python train.py --model="contrastive image-text model" --crop_scale_min=1 --translate=0.12 --color_jitter=0.1 --encoder_layers=14 --text_encoder_causal=false --text_encoder_layers=8 --text_encoder_norm="layernorm" --text_encoder_activation="gelu" --text_encoder_positions="sincos" --residual_init="scaled_by_depth" --learning_rate=0.0012 --beta1=0.9 --max_steps=11200 --batch_size=128
Rows from block 4 of the image encoder, named by matrix and row number. Each number is 128 + 32 x the weight over its row's rms, rounded and kept within 0 to 255. All counts start at 0. Numbers have three digits each. After the name is the row's rms in percent of the matrix's.
# f: spatial gating (encoder.blocks.4.mixer.f.weight, 256x256), inputs 104-155
f.0 087:134150145105109113136104176169146154146143115098096126170101113135105129161128149116094147136096156158133091106112104132162111143137073120148147141144131080
f.1 093:130144135072097142114101131127114145126105152097140140102085089127108101124115142107162159123116100141117112162104094064144132202157152122112121131103087102
f.2 081:138161150059132114120099162158168179145137132127157150158108083160152144177142188154154147116136141158123121152128132143192159189142101088123131154138166153
f.3 106:169181203099176205133137115139150133099158133145172172151156127153106134110147148167140144127182197202170144152146162119134127171175185113088150194180161161
f.4 103:113157139095125098117098182127163165160166186176162159082076088138156155192133156159178208133134166157118157088090103130131137174166190137185163176157174166
f.5 111:133134072033113122109124120103089086063087105092105132085090067088145121135101112066101085091100115118097090116140125099118114126079106058131072073081124122
f.6 109:148140181151136107110125169143138123105120144130111118110138173110113128121164179080083063099110153136130132150124131137139148078098104095153099101149135139
f.7 096:163165161136088168135151147182161161129144170172156137119136148154122135089155138103149159159186208149146103146142135096104146159162095154112152163155142125
f.8 076:126205194180074126190152152062039121124167152100176159174129156174186188097110131105119131130139164177155162156165153149121142217138095130135123152152133103
f.9 092:125127140119131167166142142154130119093135125119083119121117169147141188143138131084105121158137132173089147142116174183098118172111116063057121148163159123
f.10 097:179176168076107111134089109132128151135173195188203202179105088142106120154140135133141108142197197171197172151089134104123095160136170079124140164227148179
f.11 082:191180134129086148137137133148129161125206116176146162203119101117157215163119154097121127136125156128104127144109148165099102182150109121119159167123127195
f.12 104:153112142145163135134149115123081151124121121130114129117138165165106114204148106121139120107123174136142137157133118167146100126088148155134174143163197165
f.13 092:115169088102121143133137142095105110122124111122130155113111117130108159164090136105126111150161160131093104090080092113165125138133122112155127102099058103
f.14 098:149136104098154179150157104128119127153213176145108112082085113145158192154119068128181172184135093123100111135113114152097139153135124126157168123091081106
f.15 095:139149118089162098126162136124167131159195135157130131078113124050080150140082101098150110108154139122131144094116113108159112056078203134112160134145141087
f.16 086:166194216122107113169135135143110150147148156149161129137078126137107136150159183140135166169186158151105138141123099129165126136106149158137147160159125126
f.17 113:110095079117118142107149124089097111079068056066086120095127136158141120124120092102084091093109066086066079087151135133132114136138096111102102096078084091
f.18 103:123140112137125116053043082120093117108079075106122134143143128118097088064101141124101109112106111117090115120131094107150104103104130093075086115101114139
f.19 114:101089124073151077069115124107118165147119111098106107071093101101123113106095145106122130123105103128115063100093088102168115135108137134129096104123093076
f.20 110:114152120137166071078080102078094079101099094113147125117120146135079106093095078089115094105111138116101120128142125089090079092113138108060107117100088103
f.21 099:083105123100109106089092124130110149098090106098074048060102076077111124124094099153101112085100073070069078069089110116108095112126142114065110092088129099
f.22 099:115085143108156106127123124133130138139115098095098081067086127134108100102123109124152101119091124105104106119108084074143102076100102080139078070080110076
f.23 103:135131104152125114087103111075070079110109140173164089092108121097108097111094091118074115141129152112128095086090082090135097132078142111107112152136136110
f.24 098:085128108125084067095064117069075093125102099124118114084082089114059121101070093133094102101102122141082096124101072104127092097102111096124126087098126128
f.25 097:070087162137117083100063119092101112136138095093137108084082084083061084147103124112144111094100113126100093095119096120054137103137104122108105093109186129
f.26 108:079094101108103086095079105083095113128131109090088069073080090111111082118086110085102117123082090084105126156070054106104065059066166138110115070089141135
f.27 106:114153139093129130118121159113115150169132094074139157107107082125105069131095131134121113117089093080094164113145108108135099082111135152104076090077078114
f.28 106:128118140121118123117119176128101110102104087087107061112084082098076076103127112132098154167084135087100134082048051083131119077150173128110101128127139131
f.29 098:148105159098132102124094148120116118132096109080114112132122146183103127178107141129133116116095086131110128151110114131151146122111103125181073070073121129
f.30 112:074137105090162092100084150130124142142118106107072091107074101114076090133097111141110088097090100093068108129101076087112105122088128135099095096085064116
f.31 109:108056071103145119132151123103089103116144129118101077093078137140158118123094072117126154141145124074093112121099127098110088133110116145138118059071101081
f.32 105:072105103063157097096092115136092097080089114079051074061080119136101109144123120089089091099091113066100067124117117075137103136083121088143071073047117076
f.33 105:132129119111108090089104121104121143084140111103130073118169117128088104106090121114073070098104107094118119127102106087116105087098133125127092117120123121
f.34 102:106080122077132085101147153105083091074051096071059089095103129124183138122111118131096085087109089112141095120129136162097109127082170118108066064077115111
f.35 102:067081109082075080087104096070082134123118110113070123092087083107116109108088079080100120089136092146152086117091092099135089130079145124138127120134139131
f.36 100:134077138092159108118025057098112101117117107125156126131147095100104088142111153121113130104152149130105098106103145124142118131131161129140140159120128108
f.37 103:139118134130173099099106133103101103112108097093112122092091141131142119124075063109116089089079126137122132102129151106099114162135149067145108113115120103
f.38 102:129094124091155068105090097117110121155186133130120125070105082098102091136101103164134120120107110114125096107079061102132126098116103132083119114111121117
f.39 099:157131164146099106092059132110093119087125085108159145132122144129079067065087106116110099087078134090140168123106120107118084101095139147093132135081141171
f.40 086:093090106128127107127079118092111082122098095108063095065073155143105083090120119095109084079124103094096109090114125113142098075142131095111131113074173170
f.41 103:156127128150144118124084156090105099078086115114197114092120127141131107147109115096105084149137186117126142142152100129111109105099145114120140163141144136
f.42 107:128169120105153141113068157064085102086096083088169152165129125148102063125045128132078114128105147149129126116153138106148078082141111118142111138171131113
f.43 105:101161139105176147123116115106101055076081092065117111112107092117148125109090075112067075067079107135184162181113095107134116086125171064115094109134126119
f.44 100:143156128115186160096115174106111098080093112119135117105067066117083080131077147089064148069115089085120130077137098069134106126127150142125107131103138132
f.45 099:105149131131119129127120165100091146141053068082129130123131133150139143148123124116098091087119124115105112135128118140158066106082141087104122121131143081
f.46 114:093097098137164085074119132111148153094133133139109119112101099068103081156139132109103110139118122129110138099070106099110095133072110102144102096098112072
f.47 108:096063080138170131132125128095093107102105102118077100114131140105100067158097103103082093113124094117122129148106093059088076152107117088157092113105157119
f.48 102:097130119056099084101073119140125110088078100046075104111095040080055081159094086105075120141077090153103097067065100089112101150077183113117130083108115130
f.49 110:112081135069117095094113134121139116114109086069091065078120075066102085100135143105066066072090088102069073086071092055128140129062115100102076099070096090
f.50 120:114106071087119171164143171127109181126114090115111130084094110158126080158146114166112140120121134170083097117137114056133097114105144113101118132136132130
f.51 102:144113109064118054097060105123126095139119092092079112095114111099109075121107112112140102092102081130133116095120125100089100115108163132121164164121104121
f.52 083:093124071109093145122139117080109146102154080115168110103099063092111124095180140103113145119116133112106098077144155129129146094146100208126139108103115147
f.53 101:117069096080123143160140114112117122074089134065099095127095141115094101113126085129086132086111118129113084104161107113123127119095125080101119111097070073
f.54 082:172159172117157110133094111086082066151099123140128094140084109170146119134073117049115119138151102128116116149117102132132081051097104090155105092098109094
f.55 102:133085062069114119148099098078121129144146102114101130077071070100154101117151132122100114104107130123109082079078094137157132157130078070105094103103074096
f.56 111:113182146125089151096057138153154094126114081036098136114148152117094070118084123148116126106084104131101142109140094072147126098158124127171105115134133157
f.57 098:133115113068142123122093097072133096116121120119154111090079088123080036103097056047115093143111150119085120088111122105093098101139199100166132111168138114
f.58 096:134141130095088135126072101132151088110124113119127094149083128128090057129088148128112116109098125152129109129102116091113103153123149075070112144134094110
f.59 107:095140151124167144118071120137155133115137140069100141162104127119099078146125162118102127094044081123123139088082110089106133115143165077170108091136143127
f.60 101:135129108144136123134093124133122082111095111138098099109111084129150100078111101121110057154131104081081076114075124068136109147115159071130131111078126122
f.61 101:129123102113134116152148104116057116073094133121097064031096129136152134182132096087077110080074144047041090081107115121129102120055143075133061102061069092
f.62 113:126136119140153187091132146083090136105118133160138168145146209169158127135106150149099165178200158182149126175141157137140148106109167142149188183165163165
f.63 109:111094122116146158133129124105087077084130106064100100099104078171146117130090080110061066044087108103136139126132121129119061090080103087153052072075118106
f.64 103:104106105151149118119085140104116137128141144086101102082092092123098070117151119163157104120132131085134109088117080068124134129194107090156125113113140177
f.65 100:094091086129125130117097106129111117114127122138105123085077123133138108101117111112105090100148097090083066088090115098115140132090124123086117095086085083
f.66 101:096129130106154091098137137156126103055077111094113148107128095119102096105145112095051069102144097113120130099099062071093127098053135068104051078093151105
f.67 099:136118139153165165101079125116139135178187126111111126117144107082111101176147124117166183156123104110105131129099118067122128151136174145115122080079132166
f.68 096:173133150103091103137136135119142136126103131117118180107089088139128090147102099075066108155147090113134121121156103083095118121133165090111134165120072130
f.69 100:094104128085085115132138116064153134125176134120116148118084082106114106122090070099089126077132128122121111098137128107165054113093159101111093112111106134
f.70 106:123126139126123084138129137068125109139115142130108107099123130134110115098055058103095062104102113042108081138160146113099089105065116078132099112077123150
f.71 097:196164123123058108092101162101144083114143173164137115106092090071110119148128088085122089136125157073090073104104106111171094111122088071137089142074121115
f.72 100:185145109115072104087127165097109103090115107101135123120103102130102106112097119107105074099086119128129143090141096139134081153119101069127105106142120130
f.73 091:178168120081090118093110144121130057113091146150155166112128117097106099116113131095087096091099123097148087079076090091106120102085099097099101119101093090
f.74 093:063116157167103118126104160058122096143113100058114117148151114139117105152081118110181098063064107091109124111120127136092076086130150130133046073120162094
f.75 103:117143144139142097089061102134092104111099116097108154162112087144070087117108102111102085136119156159148134128074124101148076136134145108124151138141123081
f.76 092:093093086142147160164103133102102102118094059094091124095161159165107056143127147083092081118140094116090131116103115099125089145127161081122160121105118120
f.77 103:081101113115141160140126143070063113165170152099086120072131149157125105104086089083121116063088089075096096088119128163107126104079115056079089074085106076
f.78 110:111131088155207164138139124126130127088188115113108121111120174168120146123095105093068082070112159103102074094111117159117088125120120067154116097055090071
f.79 110:109103117086139128136173102099089069087097086110090125104085155108116096129114115116087088058105099142101143079099089103119081092117132117111106097093145088
f.80 101:113157121106151140157157130112160187196176200115128149171127134171164151190172162169167179193137164137167079124149191148131122159128135148116187176171159142
f.81 093:091081063123130112145157179162155150134120146130091087076112089104128124148124107142111093123134120069075103120076102101156129135077133040115120097065099077
f.82 100:103170142157122101088071160165148150135085112097129120087091100158128115138103103095054132057104110110083099137110143111110133131091116093092100133100109107
f.83 092:101104124113065118103063123148114104126152123156140155127103111135096098088140081131096103117124120116136085127089093080152062145153210111148100174117121125
f.84 093:138063093078119083069119110120106151132187157109092087119134121109079080095095071111130116138088114112161142150130115079152090124163197117121119092111118133
f.85 101:123120109129085113121112103100095100109172168139107164092151114132105090102121092129111119133145132098119082104083143096143097154135089085119101137078091113
f.86 094:143134092073075101122128136119159095134145227161164120123092083079092042105081130107087107103119174127120091129104091118129095111076087057116114097120131150
f.87 101:157152155101132115143128159123106132132127153159120115115083107092130111150138096079136132079081087059072062115115109096152114115078140074157087081070040084
f.88 096:183150172136103099116094146146096104104096107149198141130125125099112071070124111107089108092121147100119120083093094061128085129077081080102128090107066097
f.89 097:188164137139077108078104118149118145136124111123164147130137116076132091177100118120107089103074113062101095096048058119096107088078102108110092092092069093
f.90 105:144185135156112154109158156144122113114124126160149190161153161115101095126105121089095124086107104139124076107031104075101102107069098100069101131106110066
f.91 098:176158192194152225138120176111092123123074100099118161154158183163104115176108150095074097114140101128113108121109139098134098161130104095142129086123137061
f.92 100:168175171221144121159147113113112119116137149151126143141143173138152137127090119100068140098113127158115096111095132096146072133121100119094130133109129098
f.93 101:140162123150198147152143185132109085144102166217142143154111156121150125141109161109100123146155139148154062110116129108158144166153175111147136151121099073
f.94 098:092090071111151123150196105101076146087085115137110080080065081138154189169140105159146095129165093111121117124155167196121129149161149075098127088111153160
f.95 094:134109131118149197185184138139132108078074102122126124085072121103142143113130113095109071106109126116082090120144126137134096147148122106149059130107109099
f.96 099:131168139126126162164205124159105131115157139129157166138148117148150172112176133128103131151154183175117147152115146111139171134086143113135117180132125160
f.97 105:072100109130115112170125154209216187172076115077078093083087126178121092100150143163137100068090129100098098068154117098150156155136149071043082110089117110
f.98 098:095111103124176128133073147210184156158115182121147162118168135137108075145132172114102107127138127129148135140107135099112121124118133116095098125168129132
f.99 093:062075083082178101113124159167177163122123129114072122096053094135089076150129116171175173156140113096103064134109111092127130161156131165097111099123120118
f.100 093:103091088096066087125064184161152177137120147113130129101106098121137067144138092106151148133110120140127106115094134090109091064104073128146087120108139088
f.101 100:103093073096120118109127131100155176182142199109093131095132119119091087119144143178164116080038104084086101159139136098150132127134101151112044071093111127
f.102 095:155140158110088133138169132087116180174175197193181124163143102133155157126158107127121133150164184111109117127125113105184092119103136117124110142127122109
f.103 100:190156123108105117114099122096104084110179188190196168150097064091113088084080071120125160117153164138127071070120084095169076135138118150131157127114095088
f.104 104:108144150138130067087123141097080118141125197194159170182138078074117074171102124077128143143141185172151096083122094104085072112130105146168143127171130117
f.105 088:156073189190136149091145151093084106095112116153142162170132130097138129109119104082112116084118182165138152093092099115131101107078145107116097146136150072
f.106 098:105164110175138162141146119114124111106118119066114151159233187123146105120104102150098069096075134149165210198126130153152100126080126050073061072111142169
f.107 092:164173186125159199133132119086107118102076091089148192206177170134122092116070101139126096112108154194157144152125156128144074111103110158192138159128161133
f.108 081:143128193152104144146158127150138141119133132162204161154134133129162139177155138119145137168137111115101076090118116093118110180156122100128080115140076078
f.109 099:114101141151135137162182176066076114105118141107100132112163183139163148157110123172123127121109083127105154172135104123078060083116110098084123118147179121
f.110 108:131076116122177169145215157124098081115108089120096133134104163160195218155081085146140108094075143149112137110145176213059103149139130106099103114070116109
f.111 095:124112114160160164195147158123080112099154120119137116123123162164174179132113100132092134116089081092057111102159123178134100114061101066154083070073090064
f.112 108:123175134128136204160144125102117129129130150164125147136133154168207196190146128120095113152138145172155134168142196183161151182138110112189150110117180128
f.113 097:114147121100135127104090132142170150143154103134129087107125077128100138107187165135162155124175164102099041095153114130145205157155142167170120130115124076
f.114 096:068084089083122097114117147199159158164124071090116103108093122115113094135196140163165160068088098096071041064123133094153147156163171169134102104109089074
f.115 091:116112081081095131137089120223216119166129144173131116108094091118095052108169123118179131135106144144141085115087104055179109127137138121145158152145113093
f.116 098:097078116138113119111069085178211200123171150145113093107147115143123084107160150168204161161123109120136114146108109109145151140151125200128131117108101100
f.117 089:083098118099114079143118167127171179234126185156111102114074080096072114120085084164162132167162121091130077118100129122135100102153102165167135110129110112
f.118 103:145078111045122084101107085073127154168166108180147087090101065119073052152084109174164151167180149101134076047069071098091119123158123215139181134064059102
f.119 096:168089098122128094109095149106151104066152180150152146115105108089114117184095096110083079127157206190120128096114160150061105115110092092140162197171129122
f.120 108:197164178092113082102130158164141114080148185205105175184127103134130128155134145135109135128178156164170154105112106145117097108113130093103168160149149133
f.121 109:152185163176139157120100132077117114108122153210144117152157156145122089140095083136162142136218155153216168158154097100101073078126111135131202196228171146
f.122 099:140155186194136167145165082123112126097073132153164176131230244184164181113114136113133117095116199209168177169167136150132102114102108122120082143180149129
f.123 095:150147198208125198145164094070093140124038058105113188175121204149147145109118134104091108091079153193203151153111145101171080127134111098112105142160183145
f.124 104:102080083141122224200196152092111141167143107085084107122182153165186147111119120133091128126080124118142195177135138136130094124119112123092063086129151177
f.125 088:133144132212136168117180118072118080074102154129087157170177198166175164094085093097091116110105128180145119115115186189065107121121160100120180134150136121
f.126 100:125128167175186192165199167067083094101135131112127162177161188174142180142122117078145113126118107120101137159185154191103129113107127065116140115105139079
f.127 108:115116105138127146171180162086092091107103086102099143124136146155185147155077054063078070079111108120108123156186190164078065128084164057155104094111101119
f.128 083:135163143170134155112104092150156092084087036112066121138148126170133156128107093041066076107107108087107099148145174131094082110055128097066145106121059097
f.129 097:164134134070146096115140165194189188166125115143127125132127108111108067144160248175157089091116150094121110125105102079163202205181122104131082089097119116
f.130 108:114108137133131120124091091181178185150141143140108096147107110096099101139170126145144138120144104139104091139102103100173223160137105126124147132099139160
f.131 098:070073108089099089090108109188200187198146143128136121119102057131094121129171191133207178117099104124075082093137098097110185166171097193123109130107098039
f.132 097:113120106070164134106096133169172175171164161175137132149137079090081077105163216197130169173158144134152138133110097057145183227175127164149097111141141143
f.133 100:065073084120126095141129121088132122215195154108097086090104112090145146100129139184187126136097058106137119089107136138148175162172132231133132097058079113
f.134 098:121095080116121079136114103095116124192166229175178107103132091074121097127148129101188182151182106064106121090071096095069130151140126222172179125076054078
f.135 100:153122136153103105117117157163166187180207185129177192154156137116110118175133138165189162227129214228130169143089114149105086131123130157179181155198196152
f.136 098:146181178103094095144111100024114093106107185144151233210096124143105061146098100093112132157206105152162132119105097121144127122107132130243230183176156156
f.137 118:176152179169185149147178084091128124088112151099185123146139179149153168121135126141116150128160187093135143166141139185106155179136127141139161186156151157
f.138 094:118137137142138075107146082111076098054082085151188192153145142138149145157109123092086075143158210201109166167173141127145096128104046106095117200177187166
f.139 098:122150174153132152170151109083067138109091054092105156182146188213178168156086109084128095060064079172152140172180173147137088147133120083153060108178163179
f.140 101:130119150172134175181159105107123147114130150150155152171161179177168137112101101090098117153128144145169176150192188195064100094081075140089097149160172199
f.141 102:111123131175146164147109080092106097068118143126138119139166210149168105103098084107105145120140121100111150186122191135106081134147147127102122089091146131
f.142 098:142092145107140163135186144135133109079081093092119151146124114150192181117090109118088097094137147171143110129157115155061101081072123136104139147182163148
f.143 100:118100085100111129131186122101128103115130144127175150106103125103168196147072082113124112083107134134091120137120174179113070081119123090120121118116153077
f.144 112:061119104090127180144143190137145178155143120090055079089098116163109131174176127133148158116104085075108069103103118140149135136134149133129119126100161104
f.145 092:071070115161105078172091192174120134111086077105095082111158133114072076117159186183162098106143112097075091133130110128137136202153119150177115098090096063
f.146 089:095095073098124088118078140145168099081077123110147129136142081116059131171147165144078091137162167144161109103080115067188174142156141121175096142174104091
f.147 098:084081111076115105144049120111122148169132102125157137123146092113113041102150141148166191148162163157127105123114150076139162157108149173133131145110111134
f.148 090:104105135124174136114132123066102121109111151106093064135091063076146119143109098101097126097127132108078092077079122093065110134110144129162111101077111075
f.149 107:086093086095146143129095120103113141144125166124122099118162091054116099139144175156167200236191116129128120108091118116162182155202159180191166120157118086
f.150 098:088103111122090117123079129046092090101122064059142126136145148137123122131078095102097101076094151114092145115138079056127115127123118107135092137123120130
f.151 098:156078099070083086140122135094091144092162188179163137090086128096112128132126091111100154215207183118080068061098098110159115096075155121183131164152143112
f.152 107:142151143096124101091070124092125120134136151163198143173130120105092109142121120123119158145149178174167134110082083115106122064087103163166149112189195158
f.153 098:123142083077171111132096105095061101103115121121162157193127108099110128102055058071088160110153205165169148149124116116089085119074161109157176170104182153
f.154 103:117133175161116093116120106060117092100085082080117147202200129126091087108119131116071085037049101178190171140086070060145086136099108062087080164171142156
f.155 097:119144168160127161100082116074115073089110094095113139196216195147096111144108126139110123093073091137164188172162102115112090108090148078099057070141155134
f.156 098:129130111110148156149180102081095112102069107160139129154161178151158153098057101111139125168162104146160149182155201168096103136102122119101142131197179214
f.157 094:114139113123154091133089123129152186170155084090097127148143157157139136152133184144203179115155099149215165186163131101110145154161140143156130101118152113
f.158 094:110051065067116092156147136061131109096114057084083137093107106086157173129110120089088092073095082107052099147150200214158136168139179073135117064144159115
f.159 105:124109084110107146104132097089121119147164134081140169134116122132151150112091129102135083079121117148135122119143167188059115139134127109075080119161140104
f.160 107:075084120117097072155191199120107139148140143089126062114128168145154146171180159145130105106104102087110120137164163168204194182159104126162063095129101127
f.161 103:076091113172131111137057157124115099119114078116129103117143112114099044142171119115108108144120140097102098097091091086212216191161167061159139123104161082
f.162 100:099095140124145124157113168148180172163123122121121148098135091144101137096165156188147094094103136138100126144102077093124174198198102115137084108105133105
f.163 099:144149140120146086115091090100127167187138133125106116123129113106118061085140179194173135154149123111068118143122126060127180172167172153108124147118111123
f.164 096:115089058080121127106087112168151177124083057119111113095086102108128085110175186128137116130094099088114081138122080136145162188201102163112105084121078125
f.165 100:107079090136111103080041147130116142153120073091148121131121116102081057168100152145167193163148111111148120117086119140131127167178130182210144137114109082
f.166 100:067072110108103102120076129093103146131173126161129082102093099160120095137133123115150225177155153104122072138114145117141126097089093255190170118072099089
f.167 095:103099108121143135144147156129151123069056061093108106133128113075170137182163157124100107121127115129104106108084135118178118140138135120185148192171141149
f.168 101:074082087118096110081138132076060111100082136114096129112130110074081132171079110094095120153171163196121138085094117140095142113119078126153153178227187144
f.169 096:098128077039119058106162163068080103095077084110144145111127102104134116132097156099068094083134144191147139110109095075157084140084098069108160219160166152
f.170 095:084089084082121077126119151122108147076134153098081083123105107117130148105110157119137118075123120137154162138125117148178095141141122080162133167205181161
f.171 093:106102073117112135113144110104088114113110107094053106099139134160113144106074119074069101056095085116116113135156111124157067064074117114105073087125149170
f.172 103:106117088131104091083116095122148187116112162163135095137141151137146139073136141159102128126151155170144147138167149132115086093096119115052132132166182166
f.173 096:126094113152085108110105090058083059082082141136102090137162101152118121097038065110042078147131149080099157172162129138132080111099114087118144091144160153
f.174 089:139145175177067159147112125133149126159111089113131159193122137125120150152163150103061167099086113150135119110136148129133124119092095126090078063115087120
f.175 098:113134141091134094142164136115087055109148067056086102132118151089164158159057067087143117046027071140077128152133196194091120152121158081106089084151141152
f.176 108:110123156167163183146179146159159178164179139134106086121107146141121177230148195152152124129089129117096145142112094148113127168137166165176135154115108125
f.177 103:063085122142107086131070181173099104104136062080097088102108103090081074114137093148110114098112144087074106127079120090136186194139129109158137107102063093
f.178 111:136098099103097084131107114097127143113156107165146171107116081083105111120131129130149119150158149115088070099069129099158119143153154130111181154127096115
f.179 100:094127117103145111118104128060104120163099092068116105120124131124144078131147126099106104118100156140093122119133132128121106131147137111138112162152111136
f.180 106:101111107126105082113110117100101100142159137122094137111124083092107075095100102130142153158148137122132113132126076075155136115155177202189165126112119144
f.181 096:101128155111208166170109101147132116137122079069084132130142082120088126114112134105148130123097060124144085112127124104149078082128125184119136117054102119
f.182 099:101116109101117087133075096102085085094149133147108102123095080084121099086075092111127145177109139142121074075089097098128084112082138180159154168132071080
f.183 096:089113079110114096089083097100124063089073111114110070066084117161096110127100148127117145143127129088088102114117141143142100089066090158133196131083108081
f.184 103:124104076112091106118123096113101064050024066127099109084064057097122152094116125083073094086108097149112098075098101111105076095106101116144150140179167112
f.185 102:088114066105139083082118137104094112087073088089096053078107092041105103145096145097065038057074111081066137097079119084067117131078120040086109138172147143
f.186 102:129107100143109091103125067128134143130078101139150172143146140147104075123101117107144112088104154163165179151116084075066070135098131114166085141163152189
f.187 099:117132096059097095089081100089132129104082121123167148137106072129087093102100149123126095100110146127132102101094093119154086098108151123077159140186181124
f.188 097:116128141108117102107064111127123162120087087111138142137155126088109074119090096126123110129139131137121146112103143115159107138110153107105093118156162172
f.189 098:066117064098154058077101094131099142130106082136040074107096058055063062087089113099098149106138098085088096100073121098157112146126134139097101120107156144
f.190 094:081103101116079121136154073080093085088061131102141125128099089111118122112044063072068082092111151140094084077144137147123121090080136036119106118135111119
f.191 106:124142020059115127121104114129153092140106152135129065099100142103118113130115112115106078104106148105095114119117135104128149128148129116149069101109109120
f.192 100:084082079104129150159117167101112182145153134068117129088089136155134146128162159151130153137144151167141096102130149112153182172160130146180122145119082098
f.193 107:088085121143100099125099122075053088123151103106141127138122107102078039128115103099146135062099132127155112084084080099140141180121121102098083127148161105
f.194 096:149091077110138090087069130097077068095147096118156147142121091096095084116087073064076121128146180175130125067086126129154102131166118149167163141167107114
f.195 105:093101109145153141133135123090092108124079077097039061075074125107152142118103087125106119092102089094089109082081148095117125157163136104120150092069102078
f.196 090:165109135095177140109098111082111145138137121090089156107168111066127122115072114129103102111089100117156134123153095131139041074136132090100126107091133101
f.197 107:108084089144148112095082116110066096139147090075097109088106079066106090119107077092091134128131148166131120128075104098123073117116138114149166133158118088
f.198 096:094102085106118165120098176153138086061072070092094073087115134126140116108120123103066100067084088074093148159159104127129130149114106031107109103095103125
f.199 096:126120130093107091102103109064086085140101137128139171147062050086129118136065099105089098138142102145114086060092076035088090091064065109075168161151122124
f.200 095:118119117089138059104137122102104058107109123164133152157112071072136123106077138121109109152151178143110097100103114090099060114086110114094167169125118109
f.201 101:117085064099134095086080101104121112142121109176107037074082121074127110092083098082112079071097126099057133115113118138120075127077100111139090112088106077
f.202 103:127116114081128101092111114085081096101114117110091122126110122121100117102068089121083116104065082108134105122133131121175098106095104075148087113106141133
f.203 096:066061142118119101056070158083088139123148125098109087107149119078060030110080095135129136155115135100125116092088060075143131124125135150140120102127131114
f.204 103:114103104053105084075088112153112070083108093117126117109117087093116115061096126090099088092117135113133077105124107096156098123127106102115123141133162143
f.205 104:103155124089112145112124123094149122132133148069126159172129099145118099123121142139108184104098103115152133125142132134106083119111139123085118120131120167
f.206 103:079099120087120128137131135102116047108089132082093064103132121103171175116107099083087095147077093100077137135092120139093166173107134145166092109115131099
f.207 101:081094088103150099100108118074085094103091105088089108126118128110155141150078097102090106103055121098100121123153105124110110106109179119110090090105160156
f.208 085:147158156182127152170136158122145140163161147189119112114107134138118171144140140125116165166162152121105132075109153148126152162114056149160161125106119077
f.209 099:095123138133128150155115156086071108110133088132118100090115118119129115075114112108099068087123125093082063105132090121147074105078101085085104119110109109
f.210 111:092120140121197082112084153126104150128134094054094084129109122136082116162131144112092104087071085115108144144143135103126114131107180083154084114090059118
f.211 095:095065123098127115107101153094077132154138127110095088082108077117147096093143155117133116170134145099099113135131168098125061126116132112155163133108102113
f.212 104:115151118155182186135084135102071083107117065083098160125109124121113073161048063092129105061119093100133106115132103126085059072099160126134135129125132128
f.213 104:128120042074077088128081136077087193182119138109130113080086070071071055113067097126151178172144111143107125132083081066084046081144146142135171123115138090
f.214 088:070104101104113103099118160096083082099066079078037061086067059077123118130115091064091109126091079061102102096103107110145110116074130102093101099108152055
f.215 104:132092131119145163087115127116077078084093107109081099099089171145130129103114122064085108107110092124094094103167134085143091103102091113110125122160127097
f.216 097:131122125122125113150131100121130125110088134130135113122100100076127125076147120102121101135154122113074106113108139126113088105068120111124139127106126129
f.217 090:129097152083136117102146113099083113104117101152119119107108049088073079124079109099107122123141145170096110065082138116139088138077083102101142132136094109
f.218 099:092087106104148099069089110114109104137097121166136105124144131084064066110124110100066113134138151145098114100120089075105077106082093113106128152119123088
f.219 103:081085072063142174151121095083123098106077100145092095134112094129123064136056090090107094130163123147102107117121092108080093117094159111148101141153109083
f.220 086:105195123103141098114078151115133140075097132131143147142077114147098091157125114071110105101100152171134132126168131158094081095121147010129103133151154141
f.221 113:126103113069123149103086083085103118120140148157158161106061095123125106150125115148161189163207169160129041064101135142133112101165131188122233160070105114
f.222 101:093089119115128097131107182108117082083089091076095112109139117107127124154098099089071077066057051080083098099100091134070109085103167090134075063110082094
f.223 093:098068099072138155088132129113064122078074101086115075101075121095144131139098094123064109043076127127083099092137119120139079097106147056129091136130090083
f.224 110:100128109122135079078066128101100128109109093099073083099110149081086106140101121123108117073050069121104127144102118130161125181154128065139065064091096144
f.225 095:110118103144180139087075130115134136137166090056083035063122098088110076122108103102119100089066102095105128088077048100112148159065186065114101076096112110
f.226 113:122152139101120100125084165128095144139132110103128152108104047134105111162145119089152189135138162128120126116104137122086090158117107099158154150138102108
f.227 095:140124101095131118130131111065053100099132088121156123114111090115131132121103105110145124137124170118138133110113093122116074108063105147167169105131130117
f.228 095:063085095033085120133129112053099085084100131120105099156113083124138142146074080037133117107109126108114117111116160119120050065071123174155172145142085109
f.229 097:080098086086121112127166146078093116146100072055078074116126124128137127139115136117116111085090056101115130121113089114076115143134113086118087102108113118
f.230 092:107108086090149122097101118118170136107122138136164131100117060085095070092131142106142146143155150203106111072124085058120089121124129176146188174173116113